From a checkpoint of a small image classifier.
Model: 24-pixel images, norm layernorm, moe soft.
Training: soap at rate 0.0015, 12400 steps, batches of 64, held-out accuracy 100%.
Data: trained on seven-segment displays showing three digits, 195000 training examples, 4.1 epochs.
Rows from block 2 of a small image classifier, named by matrix and row number. Rows with one number within an expert belong to one neuron, the router's apart. Each number is 500 + 25 x the weight over its row's rms, rounded and kept within 0 to 999. All counts start at 0. Numbers have three digits each.
Before each expert's rows are labels from the 100 images, of 14976, where the router gives the expert most weight on average: "place" is the part of the image that holds the peak. Only what is clearly more common there than usual is listed. The data: seven-segment displays showing three digits.
# router: slot weights (model.blocks.2.mlp.router.weight, 32x192, trained with AdamW), inputs 0-191
# gate: expert gate (model.blocks.2.mlp.gate, 16x384x192), inputs 0-191
# up: expert up (model.blocks.2.mlp.up, 16x384x192), inputs 0-191
# down: expert down (model.blocks.2.mlp.down, 16x192x384, transposed), outputs 0-191

# expert 14
place: centre; bottom centre
router.28:528473484497492472492474539505494499496545494487476489516510505460497523518515519518511540533483519498547474476498474524510522475460453531514550566535479458487455503489486483486532492510486477507570484507508518487497492484549477531545540533518504492490500497545467479476479475512450506533536501493500460484509519499480471545490495495515504549496537482462492476509474481518548490512470477502516442500499523553517472514461504519461451443503488500491483472508503490497495478458492481499455463525513526510482481471493496532499477486503513483497500493491507513522510539495496543530
router.29:515497476484473477510508508493523519491480531500500488515505535512483485507553468573488510502503489522521514491497497513509509483438498485490532502494515501468470491455490461466517506479488451522585502523530482445502539481538482502525535510508546523505480535508458492484509514474449503566482528480468524479486523534508464499486496477458536501514495464519511484531502481501541490520508477521538448492533513493534482512526517515464497504457471475459496494484509516550483501465489497463472497493494485551535480499515531524502479471494498443487496516482492511519507503504539507522
gate.0:481529501500485444460480497496497494490504457454522492450524453478520482536462479502473483484558460486525497488513476476492555464510495512478526469483555552468496476512464476496496515507525471515517517488515483484499516492490530498449508469530498511498469527470512516511461507474514504523494502513523502478468473492508466475505485493468492504499545467501518473460472471459528509516528498503491498546521472520518458476477494470470464514531508524475479530501573547485486495461498477467467510476528487503524478528515527496492524462504512529492507482494484516497483500497564455520
up.0:534461530515542536479533530511475501496465520494522515500511544516491532523453459499521519467476455534494496473467501499501489519452470517496511510507475465504445494525501459496533549472502502527468497511485534470507521547477508495539507542502523532471524500509537543510529526488503521532472518477490545521486515489534478493525487503488529462504516483525499485467513511518490487469466547517476538510522455478445469545480501499470490498494472491527477502478475485528520540506501524505521497551475506457477516521491551487486501504485499464514496499494454494504510501501523566483
down.0:525462464536459490567479495506458484557447489513497518542509499504479508517455503489439517500486512501453505530488507509514495493444484511523519507547518493536492507475497466465490478523456508469557498465517452490495453496492512492487486499496516521484535528536504498508484482501496460477478460536516501495524515486485516503486500489518497501551479516504506521527468503513527497531484517499517484500524507538537507491506495517538456563502519507514513493521486438502499498487502459481452492515493487544523549522473501501520497511466484471472495486481499537448550524501511471486
gate.1:496522537507466421454474467544499535502491477481520490476506508509508473490441471457502515477481487470481543527479477518481543529477457505504484498533530482492488466459522445506499518457509481522506527501510472483510506522500557483466513525477522541483483511512493550478517507499511516552509483556489514477490512488521518498479492530483508473473512533489485504532488502518507522498518561523468542514525484511485465521478532497475495501468478490488483508501514489469465523465501518475480509507503449464462526508490475513492540557464500480473506495465504474495524492490533469501
up.1:515516533493450430468492427551477529499479481464525500477492509497505483494443475459495510483486457479470530522493493519490544527477457520472485525533507504475487462456496453496502504466497473503514521516504481497503509509514534499485518518479505531482497499508487555487495502514507535555514483540495491470475486479521511523473474523479516465475504556497526508544475501527512516504522560530484538505504466517490477499475520507471506497465468477488479515498516495486464511449486518475478495508516453530461510527486474529478545530474508490479492498480509463501501493487542462499
down.1:524495481495512505442507548507482505518508502489465476524503483528548499485489513503508487507514481498500482526513473480498494490452498489535478509487509432489502520513525460497523475543459491496525452535517493528507502471480472535507515537459476513461551503507498482515530461478503493475485531483497505457471511491457524513540469531451500509538567527508489485505496504508526528501517499550522511509493462487495562530492490496541506488548496482478518503502481529492496519507502483517470482525471487537468450461461516499466562467528464532479483497497488494457501456511520517487
gate.2:480460485449442475491508535505468460492530479510481531513480488495529459498526551513533525480503542486438516475523479478508497531535475514556496501496505465485465505505513558480544521473513501511518508501491520509473513502531494527536524468550526504520531549508501504527499467496507460476501494505514436453498470529487485461526519499528496501498483493467526491501468523527485507491443485499459538523493526511490501492474467508518492503471553525488480510486474507471483498516518498548528526525467537521500487492521483495474470492510547548506517512523482508522482523465487492501
up.2:470447473442457485497497515508475457487516487505469513513471500498528466484527527508515534497506537486449503477506473470513492521546471525547473509504495448487461499515499545487539492460505498505523496488483524510471502486514481531512507472533527489527536533475509500512512458476526472486486499479525441467486469541493473465512516495527492496464497479452504477512490522497480503512434480490452529520504520514498488494455458513525491485481543521493482520483488508465481483489529491542533538527449533498507487504499488494471486499539550550512525526519471504524474504472485486498
down.2:507475502505512516527484489506480496487542502473529477521486476492463504477478493489489505529531440449493464473499497497474504453475499485525500475510517538494550460488500492471463508458518457488519500478453475479515521475498501468502490503503507509511507489491501468499537511523476515501526534476497410532484494501512492498448468492511549510536462471504490484513473483550528550501519454503468483487553488507540495492492469496511503526519499539511526483511516506552461493530523523446492473492491488538506530502525518515525528502485494495454530495424509496472502484532510508524
gate.3:512490535481519468485509438508484509517514498480496496482519450488458528491537487505484496532528504514504464491511485504516508472525500512464468512485519529556535497530551464485548457509495510480565496503472494503491491517521509537510515528534459474512469491441491508519545501517540475510503530478509483519514517457472535511524518554543488510510507505450519487498476502487486530495491477478552506466472472513515493499536542441520523552551486480497521462497516454479518480529502489534506509458517491502538525471473520513522473513514514513497500480519532515510466493498485476482
up.3:514516455520487520501480507502457476507515459480515463505465495452478500550561505513489511501498506536522526483507499450481489498492489497523513502537480480493514516473462512526499502507446517501538497426449533496501475436489528479472465507456533486505507513523497500488437507502492494508471476487529499488503492487532501532474506466555453500524544483456531489498524508484506543469510473523533468522546490491469525489519522481455485528526498480489531453491538494476486467512498491498512534525500487489503456495543511491474504487486466521484516500498550480509501510476470519516
down.3:522499485537486499475531485485484492518513506453503488527488486479462466559474505479478483498527513463499488465504515516494541485512521505470473534494510480457510470499495499488472497479525459546434518490467534459489451515497458460510498459461520481505521530499510510568503521513510513488492480472506512566542521507462539516546488526541475506535499489522507490445495509489538516497509500489504502483466523486466516525529505486511492531495496479459509469511496470481504546499522510454487498514503458499513501473490502484522499477481535477544501524547501508484487513538450509449
gate.4:474481495540521468528491468492545506505478489484521497513502525514520482537476467500520519532465467485492503528496485506458504499468499478504536491542505496508515512488531491537501493490513489464453524516526506461454464499452504522533528511492540510456526488468495481489502477517484457437479482534455510533460507498497507520501515493501482506485489498464486506536496483505504505508472502515469471484467472466505477485518509460552529505430461475528483521459499445535504514544497516456505488470553518491481514479503502510497538528512522478466495474463510474443536498515468480529
up.4:446458518511512485497499456473438482505491484499527517515481501525508483529517492522499509520450479542503534517540505538564480539516541495523472564488480493505537508519506546502482501490505501492483513494452452543467505514515509494503527521517526469498467506475484487514514500464507488550498482493516498467508486510515543475465534511475528515502506503478513495519492465501481532486513495518453546499480531477474504522478445508504482504487503509496529466461466468519530459477504537466503524513471523525480525470513471446528551496518507497481467516541484481496477500508504481450
down.4:502521534528441504487496459512453497475482528494510493506450539516465491498478479525507504507458506548500481510554523501481518498519472542472540545497441493481537522532462462465474543436488571505511471503537459502462522518509527511501496509506506522477515502502482506497524502533493486501526463496478558468486466495503500508481535455484508534476488499515474510522472484481519503471480496526471511476457507489492502517467509522491492515519490493489467506519521466499493543474504536474517520475539491500522504491506517486498510486499528480540504530515477492504469529470482552447

# expert 9
place: middle right; centre
router.18:517469458496466469476501467535505519552524519495529537522525473499473473490463535461487500508488513512471541496481535479510472538482501475469490476523454533489459486457487500509532511496504527487514506513481461521503514444544516511470497513533503498495466461471524487489456535528483484476473476496546528507500480494500517513526486519526492494532534536469527510548477462526465524491528519500505472541495477517498495498500537488509518528499516466445523517458539511501498503503526491511477478488530499467485524491489497500479508581468474509457470520523472495511516505523461533533
router.19:513490484471480468527531478526470504553529493507509542497534496470526451519531520494524567482502500493488511488495536498489521490519464476472500495509487499472488483493499441482528518551545481494534509476500499543521445504495453501523531534542497488502528484483488487501521502515484493532514491555527490511473470512475452478482488474507502460478546496514475500536498502493526543506476547509466463471481476531477510525484487518477513536487532542514494502491532488516491485452508511464492500462498451475479490481517451547480517514461474507504497512506534469460467471518477492519
gate.0:486493538479533529485569487501470479517475516505495530485520498533481503496450492442538489461492501482501503498492499545533512525530504521501494487494420483536497497509549526530477482512522518495517452487482444503506515537506490511508520527507497504465436484510510516537480531496475521534509485474463493484491524469508525531516507501522495524467514555463483514500494502530514506480499501485506536481480485514445467553501465477524516543496459490498459493510475502496528533461491507513464488478467487527466508508476502487516508528445535502489546523500467496485521471523529482511
up.0:501486456508470493519448519485523498471510480479503434490478503468471486502509478549447509522507495486475508511484509479488482464457503479505522504512565516448458494497472452451526498484496468491498536500510547475510477458488508506512506459489497504527546510474477495462488486513511461478477483508515517499529468536481469474494459502462515464523487466534523481498485481497490495514511482517486452492516520476543508473507523516479482455494524514494526523488532492539466464565509509467519515506522498454523492500517492515485497458554470512508461471480513494527474521475460515486
down.0:531471528498491510458532517538478505479553542489537507475493519530488484499509503503547518462532500502485547510526477520505478493530532479507492464528517521509519515520515486476483480536520499482479502490545454502497534494451498504486494484486458456491480517503466471520469493446526497511519471507500537507508473485519552481518522543500484476493496474467508472509457539501491491501490552509479516490497519449519485523495451537550501516473487449459495489474468498477480513489509528485498491549496513512487526511494477448514531510504490511558553468514490504493525527478562485502
gate.1:447487505483456486526539475515471453489500473488520483536517497539480475496515511479515510487498494498501485525466497511533483498524508456452523521505506481484476485503475524490521480449515521508552476493489508499477499539490521508483521514552469480511507536478541481489435479514525483508501464494509498515559482533481486535509496491497432462537491500470521511493486514478472462517549482512532543516496539528488512472493470484449511482473483470464503485487526517499492430506559475467503508492529499473497505488548473485485484515482539523494502510477505453482515508478517474535
up.1:519494465501469466520487510516486504466528524506515516530497510523472486504503476525510489524525503460512483489516489493491532514519502523474498514506492527504547552505494518444497524465492481496502508550525530501482573496485481472525525461473526524454469469532503502488512540462512562464509519483467510492492440462501567479522506549516465534485488473488517494504530480515510517499545544540501516440478526456536456496469500519516486510511519487508508528488486508495505497495441522528483548492522472504487469523510528490498517509543482511513509524500511497518454522530518506493
down.1:521499553489517561458473503496529494514496498504524455483478512486534504505489505482530489505508476503516487509477456476473479555513488477521475490470479500515574519491483501508499529545525517479487475499485500475563518526543523514521481582494542498505482507512506521545513484545489558490435497487468496492502503480489511532537480492487519541532518513549478530541521527494511527477488488507496518546486522506484509535516481475501517572481531502500496511508501501515509472503538506523514497473508478551462515515516465505516476522521493537539520504513497484531473505484492514490
gate.2:449509464490490529518555481523530527507500498510465493485529533501495519511511514519542485485540540522447499520513534472548558492516512487502525480496501504535441484502519467502534504477462439512473495552496471538454464532526526520510458522473469550465524484488471501515565494513524490476535507505503502514496491466543489485548502482498472489521536502510512524504493470537482469510524527511489522450500523471508497554493506542497508512519501486516510521452507495494511498558508509481511485485524493499481522511490467481529506458510505516521528498525501490478524472489479513523
up.2:480512450476493512483559528505511512511487512523454519499532517470480511519515476533541448516484516522461512484531552520552542502517538504510516469501495496505450486543502506450494530504483448474521481509490468528456480515557517524533503505475491511475490527516470481487562493512499495493542504503515524532504520472513483502565483481468497526486516472501495498522496471539490451512521522539496498421506506464492500519496513515511478506482546480521535495462456487496517505548479492496501498504521498473479494515508496477522500476511494488481530484513449511522475489485483534530
down.2:529480544424489478510497528493448495495476460486540477490497461505521487490507487522514504503467527473487498476471492497504523512491510453488539483503585496433481549480494558487478509515517480507550486479486526538507493538523503508538525472492515502550461503472523506491473516485526529506477501510497544500547511558522443523518518514494491477487485487471491486492470525487495516462466490475506567488506485516522499495493471509508498500478485485515516483522433495474500521481539498469511488487461515533480492513516492512504524468515487519493475488490529528524508514481538484512
gate.3:478516482467478573513482453514533496503464504510458498502500522519537468510477494505483483468487500511519544508496536480522480520500544493546518485547501455492497497516479528510566495445455512465490500513467465507489493467544473508485472447466484495442486458495484507495480487474482513490491499533530516520523496494486485528507549512526513505509481520484534515527528494521493515507464530488465545470519510484508543445511449491537521479456510486502560535533470485548520486504506529500506517486512514529530506488502513493504493475504523514496508478502492461539493523517490473487
up.3:512524456490523499519509529517520512496474515507521497508510478481488504459505500514516465486506535485498537490477485503461529465495505506482463491495564560550485468470499482515475503544546491538485506481494520497506482453478493518504470504486470522486467520462492540500501522552485494511534503515474481494468481453460484502460497480497495491455501503491434534529536503495499491455504492550557445523529485488493487508473542526451490479512496492463489455549507455474508474507440503463498479484495483468530515491468483507488537502479495476497519510497494485507497477527493509544
down.3:514467500484514499495456467494483484520504486469524515475524451530496501536470480515475488481459476528480480467429514498487479537459491501495496485477504530519491504545529464502527440463493506493514505533502508480510499533489534469506520445491550481503462487477504468507551487455512492504481491469540509438525510483483507492554505475453547488488483495505500495520474531501480466501540510513531544503493496466505522519480494474527465549481516511532490510485465502529501478496503517465455493510503490483470559488515491509447529501515523464506485467500491501491474528486534518526
gate.4:533494548523465549507509536494517481508470498527532510527450520454479506503485525537497479499520510483508508502495508460486514519497520524521500493474489526459511525525487496457482502483500475494512499478521514523476463505489505456464476524554479514499475509502519493541500485477547487456439516553480482494489466537522489458519495444464520477481527476519508451493501510495508496523537464465484521500505542488501493466474515516505506519470487465535483517481531562553538502528530504513522534499482498526493542459506522518543535491465507469478513512506506513509519473458517529477
up.4:508500513503490556483488519481514533521481500500473486492502515463518544460466549511478515522505507484516492492475504496518501507501539525486499472468500498459472531487453499449515516548500485525510511537491492498455466515510529452511503477521488516539469495529479507514519474520513488506443527532516504502479495506508467507524473452480511496526491483519517446483495509492492515530503485433533511543498534479508500512499514506513462511492503470500522526497534549514487487550551502510470519497457477538463534442530509547518498459425480475501501497493484519548497491491540487493
down.4:486521508451523555532472469503508518469505483526468487528489489525477480489521463469508429503500565497539462503477509530479533485530485558522491501537512473515468465494509467522496530488528507498457530492454542482508516512470465500544469511481514525529500543488537465483529482521495478504480506527483489527510509507532478484508524525547515487516517479503532479517542541489465519479524462497488513465529516505486500491523503530547482436533477556515484487479511517482509504486439484506495539517485510470499493530484474490516473496524481512498490507466505467492512497502499507471

# expert 4
place: top left
router.8:521483506460513525540541518502460476487446503529511468497519472527502527484475503459478520531518546510482499532490506510528527481555503499512538510485498491500489527517481458512491511533498495481471511491510477511461485537514511506490504526525497494520530503494561540494490521521499494541476538525474538517492454473456488498486476522535456489473514514533523485497475484502490526429534492516483496518488474510483467481494494525470507474469466502518512495467531477475550538467489509495549434467499450524471530514488492525501518456469524477511483481470511483489545484501498540506
router.9:484493502504532568536531521511462534505462508550483457460520496529499532454472450532498479544509474516517515502483476458518507483517502548501546496475498498499489488500466543503502488532480496481495486498503502558497498479497527521478467519480439531520499471529524487531485506490490439468448493523466537538484502507483501477464503494466476483477496494505501498479525486459513517448486493524520523534498470525460495472479536480499532496491521497481510490486573483464507493503533512529533527505502481488509496515501515500487529499443459502502492534518520520470469497497512526489
gate.2:500503466485554537485511487509522488442441492458500464529477488504496495519460520509542444513490456480529462484513495532494478494485492518479493486514469468503562518522534505497499472485491513460508505477535508514520514499519482507498530472491544513469503501484489533517473483465491444444531497536510487473488539482499535501490495514492454482487465523504469521470531460526513511508514481469523488529516501473489513492472507488464496543535503526543514506518482539499498531530484490506465523452519488506517459501462449547501474497520474480459486513479469510504470493516496495550
up.2:503523519507456452545491525476480528576556525524488516540488528517510494483500496488488539471521536529471539513457482442511520480514509495497494515493529541471426470500470499525485512490509512530482482523464467481482482518470524521511472530503461477540497478530522453503536535514513534555489501458506525538490470523529499504534486487525534521514493483495511443527452537492480493486463497501465520477480481482500482508523492523548510506512484483446485513473492490484491504482515492503526501530489518523488538487513496483489497523528509522546510501500534506493526499475509507484
down.2:517494468493498528506500520481520467459507499488472498516489463480493434519483468528477525512527499539482495507511496441515510479488486500537495503459455492469473479463508497490530487459520520512539497456537522466494511481541477430499539478518528479524515544489504531486498470520485522459480461526484502508518519522479519463440489492482488533491527511529505504524498506507458464476514503530511527485502513471545480522500518511482471567490521511511473490510523495479510502511485460453479496488469537522499510525504505498515546530476493500550468517480485508553449494502542514526
gate.3:503555530542542484509504477515485491492455487494518497486518493506530477496466441514442521518514493514517497511512489468465475497500543522523529497478539485510519478520495487480512466508508488529532484485478506504499495512487524497519457474527458478504459484448511472476531528533492473493486488482504464527520543499507503511510505524476498510529527495499496501486527516485556517506557508483476523480494512495467519512517505507478518511445443508465502520467511526498535542498487510582488503498514488553528490477501526493488543441538518477475492536496511489547496504475568484512
up.3:499467490450476488490520528467499522524522518514514538512481472526468509512571550490520509490498488481494513511487497510519523506511478479487479511509455455477477506504478509486487539522483477464502517537522468502515533479518469505550568549509505501499502495548461550509520510494500514521488527513488490510509488467471497487478493501505507516474495523495513476510468501513461527495469490494528506532487458480524484510481452494471515485558529500530534445513496455490456493497478505456514520491480536456457515507510496493509491551481509560515503514497507501458534538508424506493
down.3:540481507535478534531463496518492440487511522511511505501481501459523528523507491506417569500463472496470527529504552485498455532465506475505519493473537527485486497480517478534503463485521525513476500527456478490508445504510524507476474509526507524470489500498500507504503536550518499504540523514474508488522539548500525475509466558507485509506509500507497511460464500522559488519548487518457508492492533516461482503508514511532498479550515510473472533526488523484515504486498468496459484549458491499506522505516471492487531501497499457513485485516486485502512519534515528475
gate.4:467558486512458490513522493523482547543516517489487517481490511486544484512464459531508499495490504496479499493503492482502522505428498512542486495502474563514481443487503506472517493515500492533472477459465479472541492447503507486462519511474492512441513500523486468528464508493511492525504504534554487472530510498515528517501524465524502497488506507481454496521476472479500506532531549506520527498494485473472500508469490522507507527498497490513509537537562497501467524498554469479505492484478481474499465515505489540501476490484500557487472516520453472488453505456480499544
up.4:498424553498520506512501521462499460457530480474492510493525497514492520502529532509514502516499504507540482485477476486478492465565492480481543562508504428500469540533491484508453478527517535530550551528538517470494535521529458512550494526522566472529497538492521492509510507506487498514492496461481493508501501506451493521483490528475516511487512530516544517466547519519526483499475482482465488522492495512528530490480508504522468510504473506478521492449455482480475508496464515499519488513508479519508509525504498467544498476495513494531499482475499501475526516526495484495
down.4:490481472473526494536525474471503487481487465508535485499521486523488476478507519463485519489466521484525496487509485544497530511526506509499514512527480467510446505457477446494490488499494489496509482469499468475477507520494457582544508501471462492467510522515518466492499517492484497536473490490523457503511475510483528498445530521542513545465515527472541473506509533487459513482496445468492487548523491500497476495530498513466474554510484503517525496518519507473522503501512521547494537494456527516510538522464493440480503527524552520517494519464480517531477525481514528475
gate.5:496486508527533504543518485480510488516482479510491505503445465501470488548485506489507510490506518517493475528444507510505531477447521544520512494503460466463499502510487505484486481490478466487491486503487525542491488501490509509511535533530475469497492481514531519550504521488512476521545530539554511482519477509475466518492556484518501508522558467517507495501525503472465525495498475510475521499529490480539539460498492511467486509506490542513514484497513530524507508539518514502490476505448519556455497511453524544500432500545520499507495476436538488522460527502479482462
up.5:530515474487477487499502498483491511532451498498489510512523513513520546500516517466515485470505516520489512480552501518491518496513498496485498488507498496549496493503477477520477512527529525477532516504540483501490530466506500515496496468458575531474509504503484487478495462488503470481450534494540472501489509528533542506504466466440500510486497524524485446501474484503505517532534464508495501520462528499497522484472499507533513458485533488457525492500466493458468465498506461539520540518486498454524579463513502456488541467483498482462539488569481524520510492502524513473
down.5:496480498487548499543523487551471493512504492539577524501523452474508503496452537486473498551492474488507468525502465519521528538467491512530529551522503481492516488509530495494450490554477486516479483536456511469528449462488490460541506524469482538487501481485521521545484535514520513524498508506501497509499530483475522490502533519511495481523476491509496488463520535471506447471489486517535492497475489509449498519496522495508490524491519527520490472491493518511504500483486506488445484502537471492508470544510478497527487480528532491505493508496470508504439496489563541478
gate.6:521480484507460522525495516534476487542459522481516449449490505555545515522454496481482542514534490495515493543479506459497477497469515527511476493502514493503487478487529485500520493468492516528500502530555504492497480530453525470517500505509493501497519467529489503467486488496510518502462509454513447475516524512475496546511536542514498450533509518513456484465501540515472492469507438496468546493504502495534526480512495485488489552541512510468523504430510500479506491510539496476478516495518492548477500502510555492498481469495496488495501523459541476477471491502515484462
up.6:500504526477473498556518505504545494498539448490517513502498528495478470536491548552491504484452534496454482510507506520540482514542467489494513472493466488536470515479533494491566520523549491484505449505475496521466483498556510477518515478507494480489501518488518519480480461514508527510525510518465525532519505426509463534527465496509466493522526479506493491499525483481497512531468473511525443483447516524450507529498498525507509461488457542493511509528555495497499482506460511486497524515485521491501507504504499515475529514458529500485523481506493488509507485510486513439
down.6:512515466524525521522501506538558516533508492526467471521516510525506508500523495508498481527503481508542479485514475481503484500475526527524553505512506479435506514562459491526527498481521497506497475492454496495480485471475485505495495509510522498495524498548524540493514503502487458493507501460525477455511491531463534472498506452467496513519498513489526498497427492554520487459505470482450465537502501512536543489499464544503526448503493454517498481497517535483481473512481501483474529515494479481500544520486457551486513506499490496476483531483487506457517562489480515537

# expert 13
place: bottom centre; bottom right
router.26:498502424461484533530541491516495518486516530543472502521530510492472503540527468521509493504465493507530480521525530493528509505505467493480522492517513456535485480452503484500549479481477507493505494530526523505482496507515507483512519470529492545487522528543517475457507499462478493467441484506493509506526496551487516539495516507475545513477489451531471468484505513529521501519478469493514476465543515510524539462499566537510536542547508492511483519436478485520508446515510531528452515474502467503518499474485513506507475472499518510512538500529498480513493488498525506505
router.27:505511478478530533545510515522463537449490526488483506494503493466534480488517515540529477481475483502490482488506494518483499526506476515519532512524456500517466485484500479493521504484459481512484477486475511492492503525524511463501550486487520546469489487513502493513508521528512476470479517492483472449476499469494472519505496500518516494463481467493479496486512460499476469457514462533526476473497511534572496478530537492526488558554506490524556502530490517527509500546511499462489461498459546496480499530456500512467459533500544496544575520533497491509505516515514471517
gate.0:470480527550506517510533463458467500498528491486522512478519495515484456529522506525491498491487495504492486507464488523525467529485512506519523481518494548532479499452487506510538522503475532456505491480506503495492465495492472524525497520501469457476474563487491468513474518523507509493508532537505502505493483508517473543503496465527475550488510516531471533489459526487467494559500497566508521529504471471519451516516500515507501479493498485442513462549469478528452476511505484461502515498461491497503459554494483524508530508491522514560543496531525532472504510496526509543
up.0:507439494495534549513497507471475486522497478473494533492532480477522468513465510523518505481485510527515508458498506525499505501473499525465493493498502509497496467460482556511517482474482518495450518506490503483458463502534488489552469455514492444496499534480475512474488539518508466467534504482472521506487476537507530484516536482473525496483475494482444522512477475545477520488513463516457504551516512489557473488527489495567483457520532525447494485467513478533490529511485486488507511483467482493514494506454472532544525502511511496483485509534511494449497510496546500495
down.0:485472489544496516488528526508481498501534536510507495511501498492477491477517482481505533501483495497476480493510510522514467531456522521496495509515527489512523518455469488547556507475493502501531491494515480532482498546490463500485490478485529476509474559507494498535499515491538477504476492532581532529500462522507553461464497491488494518482476482502497543497490510456547521499451485523487519547529498492470517475514502502536496462490460500462447471505441486493496477484513517490504526517509484469428503494496479539558525498480472511534475541530514470463506494488520537494
gate.1:479486485515455472483514481512511481496572508506510540517531511507539528530512474479505493473552523524494501533518484514524514490525493516500500521456508527528536489513505514510524521535485518535445528554522486517494519518542503468493514514483489496461486516444514539500473490531492509459525482416483527464481492483495516488502538525517503493475533490515497544488494496497549529485450526470501494468520537492495507508476529515502509538530498548497475511470478479471472453504526566526459507477513466519512498483475524533512512539484475499517494491512501500493484506533483476544
up.1:535527451489518499532550524543522507494513509538513499494458525469478497469517497500512489480527479532526509520546533491508518500495508513488559548544536489472475504488541482475541500480487544504492536487541502508517504508501516498516543499471478570517515512527497507506492532459479512493439491510539520540500508483518472514515489462506526471479483496492494505520535495507494476522458498479547548511510513466502482460521522507471526536481520522576493546482502478527464464481524507513445475521535520504485493499459496516509474464506507501512530500483493506492531487508537513510
down.1:510486515515504523520540528504457515498494503500474484504474464466407489509477548516506504483444488506510495487491477502525523508501502498497528509519516486527531498466492499475536461459505521510507493518479516459554501481450444515521538482506514509518525516557460508540543494499501496487503511520526466555507512500506511453502464526467517512469536485518501452515493495502498476502531520491504489488496505472515489497533521497530512508442490490571520524488473473535490526472499436424506508526494499509523513528537497510482483485479494539478487505524490496534514493502532501497
gate.2:493538503503495527538474527538533509529522531514501522483551493508538514490493532465510467457472545462462476509542498478498492516529493512492523526501511470494483485528516482511502529466492520486489465469500497465506518463564533525530495487541498499539478465490484520479514492477477496524487497516492555496487508539498533507544484492456474491488493463544451505500521477502496508506472498491520504506523471502518524492491536509505489489462512536511492474484489477441534483534531536564446463517500522464526468485493485544480476478491503534526494532519484511458554487513480486503
up.2:430509506498510478528507517514525496522534550526493519494538511500540501511481541455513468487449492506470494536511496538512480504533507511530534519468515476485541502489529494528497508532473533478501484481500502472490498472540497475557494489558544508529469521509507500500524522464498476491510533512493542475489526532501517491512517512503457481476487457545432506447517491488534497509462466493520513512510498526497516506470502495490477496486510516467476492504471477456533474514501552566498461518496520487505461491509485532513465506482506546493495519516461483462533460502490508531
down.2:540501504487525495506558489503492469514536499489505474541491520517463449478446488492490473518565508503532495495486510508503496511491435521519498507519493519528468463505487502488488456496506507499465484509471479493490474549497454515456486480463492545531521521534459511523485526545483466562476472429480479525507491515469494467462480515490489560523508511463490521532493532543503457496504485489500495474503498520495498495537502464449470521521514499491501504528485482498481522494508445483474497519492501562472522504506485492466546481508495484510452482497493501498508478532497516507
gate.3:497536520498476499449502496492462496496490532483532483473519468529500515493508499536511510477477484487547485494482509509506501472518467495480526468493462497516467474463517472471510514516520504510527472515510457488524504474469493499505519508569499517457511471519505526483483509462526498549476507480460556552468504494542450546451495525503508481492525550517502476524486524467456467530472479501531518492507469531517474550515481497486516471483479506471531488501547530482493518517463487484539502524488481440543484488477522497494508485499499492444526511454557487493500491475496489509
up.3:507543550496478483459494487484492472498491507501512471484495503522508502482511484529492516481478497488555489465496523503550508483501471483524499447505499484518501489483478450445517507545530486539550483532518453501503502485500491461512498478529541503491489509553501515456494480463507523542496523468496542503486499476506468508506485501458509538456546536512563470503449537469475507517500467497516499520506484542525466476504472493470498496465501483486548479528506535502513523501439508476517494541488496467512491460494561487522520507479504509453517502495546502481495510503458510490
down.3:500481522518468461487498489492528519456497476473493541464526534514452512503519501478485477529487477491522472475506542516465487478514503488515482450533473497491512524482484474495488474481502501530497517526509474509464517477520461542504473501476507518522458497536549491512494487531532493498509533495494453480509509486467506495481507461504507546481504466527509486523520469470475494531505477519455453468476477479494500505463558500480508476502531482475577474502509482526470481465480480503518513516505504489493497558478493407526491482524476479519512513551501490477475529496450468510
gate.4:538502516498497518526484465438488542537534461508507491514483523525477520518524496522501508530500513504504510498465510532483516528485473480495490479506487504502460489487518506474512492488492521506534466504519467506508419498493492510522470445492507460474488501487470509529486475485508478506480475492487508480510470506474450512531496529497526499470456483506533526491481464516494546524483548490454450521503522495512466485516487535491491450494461483519519531571532512508520489466458549474529484483494532537417470494520496469497523516506525489477501519467517499485498520513554500484
up.4:487527546539523495532499535479541481494539459547458525499493502528507469479440522492500483475506486474534474503501510508549531488458495516507461484493514451494449485518480501513517463542519520512478518517537480506497456516494513483529495501479513481494516456570535478513522482483465538510535493496496532563520516493501485488438521517473549519452493519531551519498484478484491533533446505508474502528516530512496507475503501514499512482524455492486552460531512498492490493492498506511508513518513525528470493515507471495515481473488505510491487518512510483503506541530488518454
down.4:497532448468517496486516546480523518483503494483484531495500482498430493505500508468505488531513478515511518509469515467532517539451475507485465522497549455522512459450466472450492498502471504507499483472491538463543452497476477475506518453469527492477488466480507521528496465529497515506452487541483488471513498456525479511498516533487517448522565484521523465490500515472464518484507493492516509514532537487500516501468481504526514501553518498503490505455494483536496473488483507459459519534511487490501502511443449491507520489501464480513489497503499463506493471499525467505